{
  "image_size": 64,
  "bottleneck": "fsq",
  "downsampling_factor": 8,
  "decoder_activation": "silu",
  "init": "kaiming_normal",
  "adamw_lr_other_params": 0.0011,
  "final_lr_fraction": 0
}
Rows from block 5 of the encoder of a small image FSQ autoencoder, named by matrix and row number. Rows with one number belong to one channel. Each number is 128 + 32 x the weight over its row's rms, rounded and kept within 0 to 255. All counts start at 0. Numbers have three digits each.
Before each channel's rows are labels from the 100 images, of 14976, where the channel reaches its highest value: "top examples" is what is common among them. Only what is clearly more common there than usual is listed. The data: rendered scenes of coloured solids on a plain floor. In brackets: how many of the 100.
# convs1: 3x3 conv (encoder.blocks.5.convs.1.weight, 192x192x3x3, each kernel summed), inputs 0-191
# convs2: expand pointwise conv (encoder.blocks.5.convs.2.weight, 768x192x1x1, transposed), outputs 0-255

top examples: white object (47); count: five (42)
convs1.149:139077111146127146186069133112143202167165155132151114133094129130160156177139138143122129081147146111160132127160120148140116236140177067091149135134140116106140133157162136128130104120124141135175092118177104085107109161156113168193122135187173164080117128168168106147073126077095127188109102133117113093131181140067108137101148088159192125065126123111122077091099063108126199128190088195077153126128117109139114155121105115133110204136167124149140092171124163164112138136129156094163117120081140139186181160065121178158116111113080108141127094135076093137094138134103129175
convs2.149:108134188148113134103187166144148140154116114122113128125145161124106053165074108177120127152147150095127120144154141083150057156104127107103078158098120097187102123151114138155100165162127116155185108097160164096138148112129140066135121163076143144091134046122119154175132078141184156135165118110145109119134077126130137148078150157077070120060154128129133082086105118132177106099121135180128196143141155169172090112073157113180111069143157076150158168119147113156026120139157116140111144174149149122198121108144103096143209163142148145109158112115096092170114148077155164101090127153089143150130128121063045100143129104216124100122151060072144141162125094147108124129141114113101137119107122124161150078120134133113062134108152126097140128151157102083114119143129044

top examples: teal object (53)
convs1.48:156130113090148211181159104078093110102129128126122108118144139145178105106147114047124132139067110162151107097154179147176057130100140141118124117157098127143152074108076149166070124114077141087099158131108176167095096059151170138102177116094123157148124123101106120117099153076124147203188086142109094081132129109152182092189105120132099117106148135122096162074117114234079138125120080103120117161132121165161142109112108161103136112125051166136119111135151153161131078103130084085148101094168125100075122125114132104153130134130102116061127087091134133058141152117068153097
convs2.48:119106159115108117187113090175140145100116099136044138138120170141174137138114158161092133128152088093124110137116122154120174119119121089157127184107063081063130134169072072097197128125110112159149122113150129148136138129097128147170150091122138152140146140178135137100112089142175127124134123126093136127141136110133074140062128123129137156170136122055126112128124130100086054142135116186147164138144131102161153131108153108068182158135125131084128163155151230197106117115100156120080143167127138150140116124184121102142084102126089169096147189128033144082102155072158138107106201111114136099182108096089089082126103132118062123144085199091130236095134127139133130130105164095132121131096112109136135149111094142094156146127151166083097092119140121177150076151086089

top examples: count: four (44)
convs1.17:145153125134103159109181151125120065073110098121081132135116107176146082114112094110071126135103159130109176069091168132227112100131120102163138115086122134120176091144072183129116098117125142131109123062097116132152132064117131115136113150112176196085101092151093122096151122107116142115153084198121155222104114112125094138152136119130041169097110124173159113139128130130168153161139126109130114139162135119114097179154180172111077199151218093146082152091146099083124126118148202142106130126094180136153130093111134090087084127124149124120172111171173129193175150147121113119
convs2.17:125128150103141098144223181123129182156173120127104153148108141118095177183187100106097111130160135146166186103118166174065164147167128106134136161094127089142102118078168090078090152109085113131146150116141121123131150139162129114076143096167175157153141119074135092097111177109139068113148112088117121147081162095106177147145108108131137148192171141143119056120110151112175121088056193133128181138135087157107119095201180075112096142157092107124181154081086149149176181101097087083144072118148116106124117120148158222127129114102129085064127161153080140116093093134110153155164133158128137096091097101149086135139143140133145159113174113092101142154130104142161088105092126147098146119163107104122109138144102104127136139108140117129104156159086124099130144152097113

top examples: count: four (40)
convs1.140:101165062124142150096144081135130114123127125129160102170106164106165143179099099102124138138099114071143140108148160154147142130227130125145189100088144070159028148102159186175149146120135130170155127131133158108149168077138245138126079119142138074087130179144136138126154129148110101148162121103090094158135169127047124101121137111144135153099083140102136150171133077163093147125118074141120126153148098155107183086138128184114164194125151086140059121128137103137051120152198110103144131123108100072097134182132100149117155171092149128147136146113136161097136070126175138139
convs2.140:175118147120126097134191177128177136080106110143126143121145154157147116165119156107156151126123177142120140131139105118069129139144084146100166094177192145135114118129139121126120131060164099118094141109116124086088127115163124073117158135092134116100182136166149146114103128152088105122133183067107079128157093129152073068115117155134067102113171162150156133155145165144114140163130112115082116092115131114133064126079104192120130083126107105109091122149128151120124141170184110116101143125110122105160128110143102089133103111077098157112124071115155114155145075113153066160077068095131128142117143094093070147107100099151156119088138093095161173145139152141144147171140073122121100178134145113163111124097084139115129089102094142107156157133081100147135209113138102

top examples: teal object (75); disc (39); its colour: teal (31)
convs1.178:101115088095140156206196171097074130163133066114153142084171165149146081186146107143053120162102115119151109143134112096118143134182130121109177100144208095095134177160144081135116135118098130095083069100113124138131113109122176069134132131092163140172106109133161113069109144143159142118139149191166075156194051181142105141170131155119110099137125145131101126168093112135156102090169090093123161152096117181120122071115061119149166151117111151105121112076144131118112135154156116106069156126144179139161131112127067145105109144171095098160171099151098204154137122104135202116
convs2.178:141120120133113142131047102122101131098137103132114086124162175149154130079107165125094152174144135171120108156144149149121149102156139113121096152125097053047138191124132090086170126122146177152087123108085024155172151126106159142147137093129151084169107144171152187164109138113120174117123120078075182145198106094141050082128152184109091204106111141136137138134081126136126111176090130078124116151150132099145168104125164120094160103157097092122207134135145210143204097190100126089170149141162117141131098150142147164092094087162120141149133195097121140184135126129155082162112140144129194122098122143120079104128126167116117115127127193107076159090134130107141123135150172121105143105166138137116166068117113115152097154085156108145142157115155104133108158147011146

top examples: purple object (53)
convs1.185:108142190141141114109059111107159103098114126151076148140139122113117128096096109140160125135118171107135133127118146151074135188178048173107116194106064121102153088102093086100144146094088108127110102094152155139102075177152118084174093118141135153141151175071107090139143122133124211168120107157118124145183148125167110145123197139082054109106147136134109113131194143163082115050079112118152110198136126166112159177096151115127137143169126096163133128131149195100093100098107142117170181071082067147137083137114133141064126104141169145093112102164097150100116093159085167152
convs2.185:140103097121101113121150116109083114107105141123093098155131174113085167160109159137145089132147063106101140134191151178071212117122086130163120123139146104128158104154135101144128158137148160114150109120084145194106098152125137115077153153168116131117134131113146112142121147088090078132117156081076128117123094212131168110080133131149212180154107120120191135117117111145082119126111156119111113147134194130125194116128141082090136153097131111130144135082112076151096168140132120147145129139136081084138121072157145181146109148085126111114158161096154163132180130185126185122151054106094111185156162137155134114121178127191121114098143185154108104135134068146075108098206130158120137106143148078130131079126167063107071102166101089109153189147135167113089137056125204

top examples: teal object (51); its colour: teal (28)
convs1.146:166099108108099137166138154087143136136167107197124102123170098102072138132105134042108149140086146136126093148128128121135148184168154100132086142134125105081197112123142128108165112190053098106087087133143130096157157114112211163189148122182076149133088115101093103175064164148134121111080130202117131090154192166131133141145146100119117160092028097148126136106157172160077120143142109120076090141149117141120079141067062130112177145111090133134130109124073108140173117104132110129108152109111145087150123119159110100152116187131092127151162114163091079149123136111180105057
convs2.146:091116161156154132058136094135108139129153095078155117100124134106101062115146133101090174078142109143168128164091158114145081131136109103151179181128119101098114129128106130152149097154116166126112146130136125091150144084093070110116136099106101052128141087124109101116145094114080171113086124090229186182114100047103056135146127145127139124214187138104107096137168138146145111163169058165151152143145153072113153095147138129162122147110149106107109094122114127115141159120115142142098095110106149128130110146157162154070109253170162124163090181136130111068127090159165114117098106165096117120118113090024111123166078198141096123092144074174128198156213124162121189117143078143164131126139160092141213105118153121148117119134179108124131137120146185087103120139125115

top examples: teal object (50); its colour: teal (27)
convs1.30:081154102098171070166170142134088145127131159070111078129174155117121157087108145129072156094066149191193172132090111144108115111099145163103220175120192131141096143128112159089148218102102088156135129130131089134154105146068207148107160093088156129096209122126158156108070184147090091080108130155139128162113110144160139129111131136169130123097140125162115117144161135151170116078122147101108112172114110139100074044167126150120191153111124140102174164107142135158121154133114156116067145163150120122160168066122133116142111194154129130119139130142103082150117071100147142122
convs2.30:070119122169110093118143115157137131164113140096145095152162105145134102185053132084116126139132103144118162072165121147146130147169125086055120150140204146119101147109066114189151083097166196132136102138157139118169113163135129133117130133125162071117134200099104110178099144195129197078117164090144176202089167089157158116153142128117146181096079139197072072128121116111098113127141123133168102126134086187103067135141185097124143170092193117137208131128110093154148157143087103148117088114150070085165140142128153179156092093181118173102130115138060083082092150080109108104040150157123102104104103092083059162109129097104144109127122147131108081112184139117128130090126128119140131082128105143128112167121143121118065166060118110102096108147178131151141081119168090

top examples: count: five (47)
convs1.157:146116133139149141179099209202192115140156156122136097131086093133158105132136134130105154138152205122130154115131173162168105087119113097131104099102141135114142130109130113111092114178102134107174165137042085161205129144117164076080094163119123175115167116121077144157114104126143060116131066110056140123139143139129112135191104216163116121110127135150137156138120128090154156137179141119123113143142145140099107135130105164188098195116149071170093138167191123152171118163022106115173194125097132100158182135105150158119167167139089135136117179135130176110149154146159118115
convs2.157:198105145113132176104170025126062093163166109117158107123132121149164213074089111149131102091158124075128092122086118077163100098114114132168105093141119194135136122122129157127169127135170087105108119156138102134091112102164124075161136172126141139126122077131157159138132120150107106148125149152094068063148203137149065090147147139134165114088120127130110164146094126136153086172147155143144129123083128149192113177096112130126143097127147167143129174151109171078136106112129066071044131113132169115154170096109125106110208193143148126072166097132209152129161122177127124187245162150125115040122169134156120138141125092123174160155100141116121134156097115160151119132155147096091137144175083150168113094120109124145144127146135134130117085086135154115143145116106152

top examples: teal object (59); count: five (51); blue object (48)
convs1.88:135100153139181132135101101134109111158168120089118181064151133144133181124161111127107127129205058137137159126111126135116131183135084166084123091171138118120184117099129092131124103142056105113117092113155107131143172132120167123195150127134086042147130154175126162098181181131144043130089192192145138057132123116108086144187140108154065112083132021140142139115120135142157126145136126130126187122189097146137118131128104119114156125124125182126117093172095131083144140115089085127109161119182160142093119110128092124135154127157108091146116118226109102132060179107155127129
convs2.88:193105114118147119162108195071176123165123163152128201088099105117129130125108086179153125070130204105136063132134115098128132146160033124116091114089093090141127139177127175079104157120130119150137118189126120125091112118116117132168096162142120102038139133159075152106115110153103122157134082169189130068135086146098047128055145133117092065147084091118095192118097182104141163178145097123137129117151082095140139095087084134149154130162137200117048138067157149149174119135100096107195151159149102131117109125107097140162165182151134170130148123098118104113133108169116160147174091148107101142109182147139136117194101152153133107096200105116069153106121096139149144111184107119115141106135102126172144170106146106118145139087115099124188116073136172202077151086091142

top examples: blue object (70); its colour: blue (45)
convs1.101:092061117103065151121089115104131180099091082151113067195145129141134113150123122090108125164134131130097142137105146082135134171046088166092139167124113100130139117175138053108157101153105194096143133154131130171139179213156105110105096108161086102137076135121114077100090143068174202154120138152115102096136142133158141152124133153126139137173147111172113113198196059161108181090111128124138146108117134146125096163146174130142096133145155121104188099092096106103097174154139106130124095126085114155082129106173114058178087097140146128084082113151119118141170061088116130079
convs2.101:106166078113110053163087193148108137149107130112124096123115148074101142075192148141118144127130187128124139110142132115144133125104144166193088167025200164135092174176191133090180127121130174116126124148148148148186177152100131131143104131117165037175132186152115141121104105119104149146170160095105141128128116125096088138122119076121127103147141111106126175156107143097134105159146194145141152109161135117119067107189137153165191115101192140080123081158154175098119122150111132178056146090148139180158078166131129167137130155159118144143154204114081160137118096070195081132135159148084127094155146148027178096178156138081154126082158148108149170082174068100129061115125151133149162169133103089153100134123109123119067109161102121156136156101096159095143165122084139

top examples: cube frame (31)
convs1.87:201135127185116124129167123148163092081091128117120117136159109125136163098147075153066063163038134112142094100128058118128135114102135053154172130142116150109091129145185143135098141148109077113111133146184113124154143095102161184159070167145087073114118092208114128164085157129091059146111083177139138116084110083091103145142104115063134160130113150123134175105112133141070084098102105092125102061120112109064125173089127150124125146095177141095155142084124125126090166129157150150153050132168110109138138162168147088157114142074112133121145114143122129083097104063153142170
convs2.87:136141161122120153112109115146121112129145154147071162106146080077123111147169196089129093122135150141121093151079079059155155129134137109165141122157110167114137129134131145244074106097062059138141170192134148052150138116122112162136144130103137149163158125110173127178114112146158107112152097138119138137095046082126080132152097148098105155145167140125090131137110179133132189060138101071117157098106079124032093157162115130110068125163142209161122145146119186128084135157142111119101129128113147091141153141149139069117095141148135133123106090125133076131115090124187040087150089101156112158107131093122151140123082130175133146145069052087110116134106105073106140103127165126113165131104168102150085126146065193131158132174119117145124137094100118116111131074173204

top examples: purple object (64); count: five (48); its colour: purple (38)
convs1.75:118151179115157165127041175118082150097212129092094187123114135204150115147103128191155134118255121120143127187097080121091175097124119160158151133128116113109115152137130169142124101129149137116137144159162159118145080154115061127147135125113140194171157151111095170123123154138139132150105161062119127157184133125189192122120151158138112075172138108147173110141117233113186119126111125086105122131140116146103146124161111110087154128149069114075148104119125102144075158153085079125137155101176167149132102133163169150122124158133147108131105137165111155147110136120128144075
convs2.75:138128118109081055143076133119138085175175148124098114099168107152176085085102118083149161111101189149143120163141099160096097141170155130121128133085136204136102168119128123142167116124099142129188144160129129139097140101108128087143171148089113172090145067107139127134175145049128151110087122119193123116141086137132110148102108140122184143212129129099139135149145134145181138169108096151124176103144104162200081125132115087095168112140145187134090138145098129080124177112123106146117121124106183137095088101137049190154121113197118093142079132116109105123132079123109084081075110140141102122077156144168144163190102205121158123122097048093155183175101074130157163127123172160114158182099147097138173094092098114132083133198077155139139110091093216125154094155093141

top examples: bowl (29)
convs1.20:156129078143176089098102093133138115142125103098156115148128149120131168080123165167108182194104122133128067133195094110118124103154162081089192197151113165112103115146129125136096163106104058127094120157145125150117169091152140138163066122158199130175122136110102131117116108122098108162125150150143139185144068101128111085101112088119166164125105184162110082079122124095103088048079157110190140114109168164146140102183137154117113171018168092153110139103078085113097150156162121167091139106134118149142085123148143121116088154086168143101164148120108147132179080092062141155
convs2.20:143088120145131073163119113157071129168154156118145148122159199127117147122132115123127164076054188133101135140187058106060077122198159129077087084054183129096164111130077148196151051078130102081115163128148169110149106128122150122135157156094135173199142167144107105136130113113174112150111159129120133106109086110183162160103178091138122176119098111121094119130154107143157121118043147160109047169137149115094163098173121099153133112118162126128109161100163129122138113144142152157161149088155073139154156124086181125107124173130155151079201124167118105058146164157194128125156126134109106180068115105129137094177117080149102151173171140130145104154134134131140144100011180108084131161142163131110125134133145143147138145114127107074149164119146112182078128165118145

top examples: count: five (55); black object (47); white object (45)
convs1.72:160116166127114171154165171121090111129142093127184141142148149170159156128197120165149113113185142111164124125173105129153099113140155157154126124150119150135123121160139125137131149106161105125163158134130116098171117151190255173125140130147130123174101133136155117178112168112185077104139120169139139087172120168208128124138108157106152117143108127119147171111139128145102125123105143130131165165088064150126142147106127178151179139096154144116129133152132129153151141173153120142185222106167147168100110127227147168108110122175109152185179150190099145151152178132134195167
convs2.72:174126150155122208109132102147145114134129122142150161160168103133164165181086053094108127152169146076127169134167176161137088048099142136108164131148135089082185120113079154102111136144125139145114125058137136163116118170095116160147141129141137137148110177191130168158177204084122139134106105183144117110157133099111148095124136129171147126138129129127096136150150098119095141083157198151173103117090123125126130133099123123084090133117160078107146161137168173109107130172134085122075158109114132168160149160128097068122148070200155126052137129126147104089086150126142106137143194125115140100085144123187117142141129079083187087175092102131132150065114059132133091116165164165166159171085107090096134134161116161135117118145120113167130106169099108144114112162181136

top examples: yellow object (46); spring (31)
convs1.33:168151104195107114127143190120139144101109098200104129104114019064122154171135132126075107190123156109174140106175117096134125104134179113116153150097121139078101112142108131099084129078084122156189101118115148161123144138096128136136104107118124156120145070154070145152070096153077185114128094177143159092149104121105132092112092097121213116126113075114130091100154175073102092154130102129119121106146156112033113114131100128120061129097179131089126197090136121141162121121173151152100106109151167072120155129111065099198101134129128087143197137162131136132141136130170132148
convs2.33:186127168101147111067096146117140076175175141167161134144138142117132126129151155143132142182167107146149156148169155137146192095116143104172092143103141053138150128115074157191082100130152141128154127110162136128113133163133139128143102124168170122143145065157139115133157137123162096138099160122081116100143137114084083147146118146109141051142145082141121139101090159123104108069096123129129130142076114108103144104147152125115165119115148130121134131093116076178113092042110094163150107081095141100149088213141169157096091158116126097123125140167135124134089103147127108115090105165154131152123135075115115088116125061141139113112137151171160043145131122142085137154134178127157139099159144161124105141125139101133091176137108114129093103118153133136132131113121153

top examples: purple object (58); blue object (48)
convs1.51:114103143192172076130157121071146109100130108087145133170067161160098160146115108090093126094129124080140114114179072127105129109149081131166119158158131201091070185112137108127128122125163109107144111148170139125098116117086077129171165105109149149140138136135071145149099046132136156142127132132056092078163137112177160116135123141144115144114181146130143102084153115199174169152118106100169093153119115139097081111093124118101118160101114111084107139129134132100129192131132105093183013057064118148111136114096127064123160096162174156084153150193163062139165099132123121108
convs2.51:193085173096132105103154154134129128127146183155125134108097176207166119143133103128073133171138152169143129117168129114121105181189176128084134110105135079093141125130094124096133153158123135110115134095127110066124054139102145178134182202141094203070104089111107144098096167097084080189144114063097160078086142079149187150125136117080167112037111120092227179180110141087084092198144161117135141141061120091169185078125135127118093132131105104113136120144136072130191154116119157145129135103087111126141137094074153165163160162059129150098167094193123112106109158111177102146107107112039150149045158095136148124101137137118177139147176129111099147106165151137099133110152095161031115179157127094136069190131091137109080101078092112196119175132168132139150147167139116

top examples: count: five (44)
convs1.136:163135154118098103112079120145121163129161172119104081146142116160069117116127067194209144103106104135080120126129148128102110112139154145128160115118114120095126088067190109128123087138156075119161154103111155136064145117097125121137112130187130037109155092096150046141098148096122129157069144132132089101099172106096077111118144134062166129129151119125092158142158124172089217121155133200155151123097097116157091120145149164179119079107173169108103094144110129138129152164088128141168115094139122165136122154204113118142113197205183112152111078091076148104148117125179148162
convs2.136:166139114139172102161117151143099094162137116149068135127141113124107123121129154159141149085167155114124181108146133084128072182161089155088099099104163116160131125153177158117072154117142093129182113079139206173172042139147114089123101121153123098169161074116158123169141124088143127188150119173123144102141090155149126121186132129074131109058183152131091186133130129133159162070079115118103149149111103106108149176096162076136154190155153078134107139137146129092142132114095105148109130093150127124109132096143074104138109149100105176158202072175125120113138144248143157131075124164094071172171135139149156123157113188131144119192159118173140171161120118125087167134176077156134107159151130096164136127152114165144120153175080153080171080094098110186134104096130112

top examples: purple object (46)
convs1.90:110123142125115117122143148074132107125186139096085101171203123190105095065058143136140073148076140148128120115127116116126097161019091110141129086112160133104189121159100118110118102110113101121182091123137164123126135132136161079092140173084092128094192118138097152119116189179121108119104144117180200114180096156095120104169177153097140131133146132130146138137084132090187104091150128103129088100114145153089175104099084115101125095107072195177153122146161144071097103164156143106163067093129100129122147110144168041073140082121092173113137125097142182094141137117151100122
convs2.90:171123135091149085158138057131142140123136172143214164123163162130131150151148173126159113137137110175140109160244144125062107122121134118128125132155102148149092157102130096107134159112211145108162135197113134243097086140135132117170102093170105143144176099091104106132142224133132131132121150032136156122103122113133106097144122124146174071125200112122136150151072124131130111102133072086118170128093132136142168127161152070094132155149151188175136110117156190122249096122116138122086149091115091153113128118146161082132138146124107149154115108116138212115114170177127180202179169121131125108138118128119198102131061070124131104102045150201092137075146130139072103104125168109120131130146173159157139141096125107147101155145149112139094150159136101139150115095092104

top examples: teal object (66); its colour: teal (32)
convs1.172:126124093139112122132113124127092150148150164118084166109154133107125121080146166092179130193153128106089124095177131101162119156114129109099118111168143124103196078122106076092103159148136102083149112162143153127136149093140110102124071160098058125024164155099115160101149172120131124148160125182184131141196109116121073130037137119123111163191144115149131101115099156092085130092132088124123068034071127110074095122114150133173151149157169071108108142123106160074114157146112109147106137119137122153126147112104051136145092163139098146175154111176121141091074074061092083132
convs2.172:122128111148137157129129068131152099220137124105144170159132132186144126159109177109132146115110121165082092133062140084162132122062119145038051160189139105157114112094150161122158080123142098124111138144157109114089085105147145165162110178141120144160149024157147115115161114144137111114089120106178125139136085185169135111151169083153129108156159121200142180143155153168098080083085167132120135109167077173115144112134110101162121121145148163127085049094174164082150110167120137166117136113120089155125095097205112151114116167122108123128167173160126107089104127120156206160146110111106135133170162099134096140159192134108126105107134171105111164073166165124092164163092083106137128151141172170147128123124129130145146154110144123055162167173115169161099098110144184

top examples: purple object (47)
convs1.74:184114162113124125129119132150178119124162164146141117151137142147090165101110133137133115124070204126124116095097121138117132118069182110073134180119111092157157095167122119117139128132191150126118148155126218082097158155094033226154096130130127158134158087167140111128123156087108176132121162023088154160169129141123130138100132118105106071104117081083155107086105155132169075118081154113163062150116136151148131167104158087098061087191132076088137156158133156158122124111113104113134048149074104118133122130120196107150145130117140140139142153134141142169150147106093077079
convs2.74:141115137164124107097138045184123137096148147169153121127137080117124185170196076122095112164118084096147192178185096143137159116132124177137173120093084115106119144093179096176104164108154053135142150116160125102175091164108131139095144178166122094142092160112132083129112101118146124127136114122095115147096077094135157111099135110173133115108209132124057058111211102195133098139151148161127188137168134115144188125212106097139094167112139099093151137107107088174158146080132128163154167156145150101118090130131133137162072122120129142118114141155148130138104129148170114109158108141126124107112095150065146109111151145142096176100109204170099130189158105122211147111150110156105151109123095096146117177102195146157133099106127083114091173091113086159112163096102184

top examples: yellow object (45)
convs1.121:170060134112164141127151130139143195166174101074125150154140131133141119096159127152115116126184139094134189156174124115104138144113184156085135103158207165124175161088121091183095165107101072060142078133139112138119150134150123132137148147133189165175092124154145112096119146134149120161095151103201125094143098162172143165082115045134158129119091153133132102098159154169162145083110163117149128124099150112083159138201098097139119094032078155134121200136125137132121152149086145146110114126143110119118125168164163161176103073117185179139129093183105140199174095131093149141
convs2.121:106132142154137176137152094111146116073167110110210117116095165083154167120151112139105184190109172132143115161171142117160121099178140161108098129129149134115140146142114143055159155097173139159100173088141094148101180131101143127164180131101173103085130104126131132144143128178131111126078123173186121121139159035122255161171133136201134195089120134106155136140119137120157085084128185178136083108133151113157146144143098144089140147146113091156062165123144090092149042157154073086130158143126133198146153102093121110103158104094140123121151103141135075143117119095138174171095138114126144141120150136106130112165128150144188122122076125144140044113145116129111121136054151084150105156171132176122078100133138143120100147075093118170144173151181144157119107126178147

top examples: blue object (46)
convs1.64:116124152112079071125098193068097116160108111175117128152164156112098132102144134065128122186126109104128171181152118139077140097103076215096017204167116135113170172166116166148155149105133099104189163143068122122148111123141055113127142103101144157136130124156139067110134121122137160141099131133114155127110100118154134102166110155156107077121157140128201084091147134109130157131107152129151148167158229150108117155132172120122130094153127126157113077180048145134121130147051135153090173107170155137112103141114170197163128144105097140127129106133139150101143160086141112179
convs2.64:154151153183104129121092131132038134121115100125067110087090108100121161093123148134106194079132111096128063083161112140135117145185146116143118127167136087112102133125182149146164156109097113112162097151162133042081118086123103169144111118101101060090146129218155164124156135147100098131148178198165171124151163104114162124113152175141141127118112159123084109088137087161126161166051198083105148085149100120087149130122138167091151113140125172169111159165152207178150199198104113157041084135143156132118118070114142147144101121119128106134119157144090067111123124082115068131074121104108123154121140064072105162125130120159148111095137053109116143127169114161126054148203129132136110162142152133174136165059175109126115116171175160112110196078122207101108108132100131

top examples: red object (57); count: five (43); its colour: red (31); spring (29)
convs1.125:193125116139098182127084159127096145151113136109138189116114122160124133153111093114106088121137160180147091182135105109122144109092160115135104175164150123076081133172144134127082089095212134133184108141097090136109192183149159147140126107091100105152101106227093118095171079119096067151130166133103125089161057129168165172132070106142156119077174133075143159112146093058115113107087120126150133083093096093148105095141085159128089125172134132097159178113148130082113174132060092115140187162178100109126159108173146112098150148161122071094109128140120145148129133169183114093
convs2.125:126098128097133138181139091138116092158133144120124066144125116157082151130120220079161106189120142170149109129120133136104148164108134109135113154084104137160125143118120077158116092095120153127092149164109138157141110148109141120113106158135136131149149096143133086124148116161175123103153113132106140119135178210130073109148150141124132144107145138075084115115189105145097122117169149094109140114137077137144129182097089149102104138141145170151099125145158133086149102122109101112124095140142109080138090100090126079168095155110131140196154124158122061092142153101147109105110125114173094100107108139071218081125135140138130096150195131140118113099095112169136159165095141125134167070114116157138159195138039140120154149148131085130108129085145081174131159193132142

top examples: yellow object (47); orange object (45)
convs1.174:123068084040123100137103080122180136149139148119134155126109125142137098120143115119152109145106142100137143110114126143124115167143168075174118157116110163066137117147145138139144058138128061086136155121140210183116087164163116093145100127149122099093097172137113205113136138096167131141135111150104128097103114101046084142115066182131124115135169074117157061122149155119159089126132112140124152100145145097105092151066117138143082145089157114160084082132092112165095155142066173137097022043089107174107088135067154104139164112062107159112094124123106123107122112135154130069
convs2.174:140130140158143144156136073109138107221123116133134147149104143148163072149154190164152206151142093145076121127113120147154134068048076153176169105087178152095135150131114168123094187114113142118154130153104085205092117111114092189087144130176102175119116080090177068131173153125105125093131141160133139127082123132150135131175144105126173133073098165114119104093149084081133161104089164046133116126069071067133185098136177106146183117092118144202133119148114112093130166067123161111129141108120100134135152096150146206096125115151092182098148118174080081167096129185128158129214132124170166132088106125148130137097142134121119156071155145133106134167119166177143168139143130112056100182198116117109095111126115102192151121144147152169126138088078152102196102154110168

top examples: purple object (55)
convs1.134:125084121106114075154076055115167132085110112114090107169131084084120134104097151112173144025103138149127156147106168166116110143145066123132076129166119148188079125114110129155121152057111066131157095122142096126131092177201082079085134135129138086150164093132120111109172085100097141126116095093159109114120133129116146175118120119191160119137081158195215099135128158154130123036147129142174187108101122135079127164135160116150122121091084177137131150135092132110131113126152059122103148141134132115075164144073130167143123106163151177103138147163170070151075110157108154119
convs2.134:110116158113047067068124184143129153100154136112059133113125076080123159107106150112112049094125128092163121093138234150132148166132119154112165160148148125087114183141141152170120148113094122107126147070152124144167151130137112110110099132159151161182141148168112196134147148147125143140131062110076090147148140167136145133146122092112138128196037122085141089092061135113115170113090156147113078142106164141071109189140128099130088052103111057137173152129123115126170139141157125120126164092163128137125121090148160085096116107169120151078075052143102127149114121164109084126148079112149112158124094113132130119078191178164117105190105071130089137100089092131171124120181162121121121170185104095120130183141071107124092124170124137134144076181194206115153174157106137

top examples: count: five (41)
convs1.26:163080164120152162141148178135079164099182105137109134121091159132117179156141161200100118069174110108087138043148122151138091108111108100094161070115110118124169138094111077122115123170182102151109165151140139079161088159111127137100124094115157161145084075121144147124150165099148127122081095133112123108146168181136156106106131095162126114158141064194089145062162088095142161132108169100135094066124105159097109077162169127112126162135135134116073114124120144127091114062109156203037140082162077169074084141201121061154128114124132143136150149101114125152101122178125126141
convs2.26:120178115157168110118192103082123144130132104138110109120149133078143103144162154105155123144129117102130144128151142148081092154112098135067205141121148122128086173112087155083128129151089160173174141121067081097104108161116115124138076127152152104143137147167142102130091147139159120155128102074124157091129190157120131158139126129167108150098129152157131141132118129165105166073103218153135134084086135137153101099154131075146083108150083116124127155162170110191159117106140142149140154113077132096106125131164151162180127130111148156128150109082134118086118175163099162106255090068161135135104160097202116136162069112074121156063118122128070185114125151097145098112061119111078153176171145170168165153086126152086147139132139089107173107144151158178152146078125079

top examples: white object (45)
convs1.80:123112125098129134100127134096181122118121158147127186120075105164102102162075110079107143126087157182065102162126165128133079133137167076132099136122074128069116138127117159100133158080138106162172078107128140146112166055075092180136101180186145185134176099131115112115125094140123155158089159146094075187114115137059129139093151111103163108075110147166154116134119152116139122115131182102165059121149114166120098040159096121064106124127117106109076077149140103161107124127113111166181118106172098101176147152070096168138141147143059076099187080121111117074161105150111128122
convs2.80:145129153165132134163132109157104095170155153118160105101129166127179093122091171128135247157061126107122142138104173063125086145159156119050134155094131175160109093142177115140114194120141129096148124159082122118204121131106160137154106112118159139111119099132132124152176115154121141078178151121153099134150133155131148126154141122159124051130133117150111131158149150164145125077189095131070138093139111121139151133097115078183127181144129154143090116159102081134134157142118130123161141174134153117124152104146078128149143095143133107160157141113114102163141156131088128140083138108131166144084121075102111138104147163101129162122186170085137108137080102087180147130122138138155138131181138113149121157119142155139119108117128149140150144109193164094093133123120124